{"arch": "jasper", "model": "CTC audio transcriber", "dataset": "Morse code for random letters and digits, with fading, noise and interfering tones", "train_examples": 26041, "gain_aug_db": 10, "n_mels": 80, "hop_length": 160, "input": "log_mel", "spec_augment": false, "win_length": 512, "tokenizer": "word", "vocab_size": 40, "norm": "batchnorm", "activation": "prelu", "depths": [3, 6, 6], "kernel_size": 7, "stem": "single", "widths": [96, 144, 208], "init": "lecun_normal", "residual_init": "scaled_by_depth", "optimizer": "muon", "muon_scale": "original", "lr": 0.027, "momentum": 0.95, "nesterov": true, "orthogonalizer": "newton_schulz_5", "adamw_lr_other_params": 0.0012, "grad_clip": 1.0, "steps": 11700, "batch_size": 128, "epochs": 57.5, "lr_schedule": "cosine", "final_lr_fraction": 0, "warmup_steps": 580, "weight_decay": 0.01, "adamw_weight_decay_other_params": 0.05}
Rows from block 3 of a small CTC audio transcriber, named by matrix and row number. Rows with one number belong to one channel. Each number is 200 + 40 x the weight over its row's rms, rounded and kept within 0 to 999. All counts start at 0.
After each channel's rows are labels from the 100 clips, of 14976, where the channel reaches its highest value: "loudest band" is the band of the loudest frequency at the time of the peak. Only what is clearly more common there than usual is listed. The data: Morse code for random letters and digits, with fading, noise and interfering tones.
# convs0: first width-7 conv, stride 2 (model.blocks.3.convs.0.weight, 144x96x7, each kernel summed), inputs 48-95
# convs1: second width-7 conv (model.blocks.3.convs.1.weight, 144x144x7, transposed, each kernel summed), outputs 72-143

convs0.13,139,219,124,215,121,197,206,141,213,223,173,187,177,170,206,180,202,241,157,241,194,97,184,183,146,183,276,179,262,207,214,201,205,199,237,140,252,174,212,193,149,144,173,131,136,220,153,203
convs1.13,201,192,211,230,227,231,175,222,218,178,254,195,157,173,220,171,215,193,224,187,168,197,164,201,162,166,210,106,186,114,198,88,300,164,184,249,212,225,170,245,240,237,185,166,274,211,181,167,109,235,181,184,178,182,185,251,167,236,184,113,220,205,157,265,157,169,172,222,130,186,208,205
loudest band: 250 to 500 Hz

convs0.34,189,138,234,215,130,219,215,172,169,176,242,205,221,262,226,176,277,158,271,146,259,212,179,270,246,197,168,223,151,209,160,285,186,141,190,154,159,199,195,150,206,264,261,277,212,224,151,181
convs1.34,124,168,184,223,175,165,191,222,233,191,219,199,217,111,235,201,234,206,171,201,219,157,204,159,223,252,198,229,128,148,188,176,194,158,153,171,216,180,247,197,252,195,190,217,102,229,167,134,205,224,217,193,222,247,175,274,216,200,247,238,221,212,246,155,198,92,189,267,226,237,174,226
loudest band: 1000 to 2000 Hz

convs0.19,134,165,253,156,179,135,173,228,239,217,241,193,224,152,204,244,116,207,187,265,174,151,219,218,217,257,153,152,181,213,183,269,151,201,178,217,250,244,222,175,181,201,226,161,276,187,148,176
convs1.19,173,212,224,214,146,170,218,262,170,221,174,201,247,196,181,157,167,166,166,179,169,176,166,199,212,165,162,210,261,169,178,214,239,182,238,165,158,122,125,168,232,153,188,259,164,150,178,138,149,163,183,175,218,200,190,201,228,267,188,160,170,179,206,158,220,205,235,219,123,207,107,171
loudest band: 250 to 500 Hz

convs0.3,126,204,298,200,278,107,236,169,230,226,180,224,190,163,165,214,221,187,171,217,150,194,139,198,150,235,231,174,258,197,154,260,188,208,211,190,212,215,158,132,132,122,194,240,232,164,248,228
convs1.3,153,187,134,137,172,169,181,134,143,230,230,130,230,222,172,210,226,246,174,234,175,183,218,192,233,212,216,221,171,150,193,149,141,142,119,217,155,167,88,179,205,253,219,192,211,154,183,213,252,176,182,230,193,194,164,204,244,191,171,209,243,217,215,253,166,195,155,269,113,154,188,187
loudest band: 500 to 1000 Hz

convs0.42,147,238,167,178,213,183,203,225,198,158,202,214,172,180,197,211,152,167,194,219,176,175,144,190,222,289,119,142,154,296,168,162,183,179,189,260,175,238,186,190,221,168,208,171,218,239,196,244
convs1.42,212,213,173,140,209,159,127,245,166,203,189,176,208,247,193,165,243,242,107,187,213,200,198,218,205,76,83,208,208,191,224,204,211,185,245,259,167,193,204,193,217,226,288,221,216,234,201,219,219,164,191,218,199,199,157,157,175,209,204,165,165,241,180,146,150,157,234,274,141,164,169,187
loudest band: 250 to 500 Hz

convs0.115,94,202,266,203,171,183,199,102,230,283,123,268,151,142,182,254,199,128,201,189,207,183,199,221,225,266,155,190,229,213,216,208,252,154,153,186,227,156,242,212,166,235,171,148,195,174,143,186
convs1.115,171,204,213,171,144,177,158,210,226,151,207,170,135,223,273,154,252,222,230,221,136,241,169,186,237,115,102,224,213,118,210,171,186,165,165,259,98,170,230,162,214,197,230,201,228,211,256,255,184,223,149,174,265,157,182,265,247,182,201,156,144,177,164,190,192,229,191,201,157,174,180,170
loudest band: 2000 to 4000 Hz

convs0.9,237,131,223,239,177,218,246,232,167,202,221,163,221,242,206,207,152,168,171,275,171,142,180,239,179,199,205,138,158,189,183,195,171,181,199,210,117,235,187,209,239,176,124,174,214,152,156,183
convs1.9,212,203,164,202,265,219,225,169,186,227,112,136,179,208,138,193,153,125,160,191,202,90,212,163,198,213,227,250,148,264,285,178,236,224,216,192,141,224,136,127,224,177,213,186,184,146,226,206,262,179,187,252,131,142,251,255,260,175,162,280,163,201,227,178,143,176,261,192,214,206,240,176
loudest band: 1000 to 2000 Hz

convs0.87,163,189,216,159,207,204,187,203,105,177,187,250,224,229,161,222,145,199,249,234,186,255,190,212,183,193,150,221,194,102,204,184,195,141,249,171,106,132,232,203,203,166,168,167,252,221,198,229
convs1.87,179,187,160,169,143,195,154,195,173,235,245,147,227,206,201,251,134,206,201,136,251,273,255,155,144,182,213,127,174,178,233,170,178,270,223,253,211,182,304,161,225,265,173,238,197,120,177,232,200,229,197,212,155,211,191,164,246,212,205,209,222,142,199,243,147,273,178,260,245,213,133,98
loudest band: 500 to 1000 Hz

convs0.81,133,212,216,244,174,262,245,215,163,217,207,248,225,239,202,122,170,184,229,233,226,193,115,224,189,182,154,198,213,174,213,252,190,126,169,152,172,166,280,162,96,190,165,184,198,230,155,161
convs1.81,169,244,191,185,223,231,172,239,150,226,237,124,274,180,215,247,171,158,292,141,246,231,215,239,151,190,195,161,198,174,239,274,257,261,249,139,235,152,207,191,226,204,169,165,191,196,266,260,223,237,240,256,203,150,144,209,202,244,164,214,213,198,254,193,160,165,163,168,215,263,188,160
loudest band: 500 to 1000 Hz

convs0.44,260,252,116,241,215,247,266,192,293,211,150,233,170,204,182,186,186,166,270,170,185,289,192,258,256,168,241,190,238,158,197,182,201,243,173,200,212,219,285,204,179,158,147,136,200,224,197,227
convs1.44,206,189,84,149,149,164,232,132,218,161,254,246,179,149,177,200,153,210,227,167,240,162,216,220,140,199,194,199,209,212,197,188,219,237,131,226,283,158,248,227,177,181,177,198,273,197,90,293,257,207,209,158,283,139,191,256,181,290,180,193,193,217,278,226,161,221,174,224,183,196,183,198
loudest band: 1000 to 2000 Hz

convs0.110,186,217,161,239,102,164,228,164,205,207,241,191,236,211,191,135,155,159,219,227,150,223,207,220,150,135,193,112,184,184,159,293,233,106,194,173,142,192,246,213,181,205,177,213,255,146,177,194
convs1.110,214,266,190,214,237,238,222,175,200,227,175,169,188,161,267,128,159,183,309,143,171,204,196,280,157,236,177,160,195,235,187,213,213,234,182,141,143,221,229,320,223,295,277,221,183,133,164,127,234,205,191,240,180,140,185,208,229,176,230,277,249,156,133,241,209,206,215,195,163,137,243,181
loudest band: 250 to 500 Hz

convs0.84,190,121,173,180,154,142,203,207,160,242,185,215,218,216,219,217,209,135,139,319,170,162,169,178,183,247,164,180,101,161,209,182,184,124,201,148,243,192,174,218,196,200,198,199,188,247,229,160
convs1.84,201,170,179,197,193,258,180,174,251,205,288,125,204,154,193,127,210,192,218,176,184,187,193,207,288,203,207,214,140,198,222,254,248,207,201,193,179,254,140,202,214,201,160,188,192,185,255,173,249,178,215,253,205,131,200,220,253,246,214,184,243,133,149,180,194,198,183,255,115,130,129,201
loudest band: 500 to 1000 Hz

convs0.64,266,282,206,218,202,221,215,111,194,237,168,208,246,147,175,189,244,242,249,258,197,214,227,192,188,172,198,200,173,183,217,152,155,241,122,217,294,195,182,202,186,155,192,166,219,175,243,206
convs1.64,239,192,288,202,147,200,175,180,244,169,242,255,131,156,294,193,223,221,182,203,211,137,104,144,150,228,282,139,185,241,213,226,182,190,182,151,176,198,183,244,204,207,212,229,202,154,218,164,128,79,169,195,233,196,165,181,192,234,212,159,215,200,230,127,184,181,115,124,261,243,207,198
loudest band: 2000 to 4000 Hz

convs0.135,167,191,235,236,215,175,159,141,273,221,188,201,180,205,164,99,191,132,152,198,220,145,131,224,193,210,134,226,130,172,163,164,151,218,134,177,147,206,152,189,198,189,193,147,208,186,155,205
convs1.135,219,187,276,203,186,165,174,281,201,236,244,216,185,167,215,80,179,229,264,193,291,179,162,211,253,260,203,240,201,221,215,135,160,196,176,126,222,170,233,175,202,159,305,156,181,193,257,203,216,223,185,213,159,153,151,249,227,201,214,221,180,133,183,164,222,177,200,198,203,224,161,215
loudest band: 1000 to 2000 Hz

convs0.77,180,204,226,241,240,226,148,197,253,210,191,218,202,231,165,196,219,238,233,155,170,174,138,222,160,196,256,225,256,246,231,225,251,273,179,226,185,216,248,221,232,257,219,191,256,126,184,244
convs1.77,139,219,149,104,168,131,162,168,178,283,165,228,124,284,224,228,212,223,178,216,238,171,255,150,164,250,220,199,164,194,225,160,302,186,112,206,224,194,167,201,182,178,267,209,162,188,215,157,218,204,246,189,164,255,185,236,218,209,175,160,186,173,283,189,160,219,186,216,169,184,153,164
loudest band: 1000 to 2000 Hz

convs0.123,216,258,227,142,198,210,191,226,220,274,180,194,183,224,191,211,170,217,206,291,213,249,222,225,189,165,253,205,173,253,218,133,118,239,172,186,218,200,263,201,144,191,164,166,262,185,158,197
convs1.123,261,196,161,191,194,245,195,130,178,193,233,249,199,138,171,207,189,218,254,223,155,212,208,222,170,209,203,185,191,178,223,220,203,211,177,231,186,224,281,175,188,206,213,138,227,187,114,238,147,215,178,304,204,207,175,210,175,152,212,211,187,213,284,194,170,205,171,194,250,138,241,184
loudest band: 250 to 500 Hz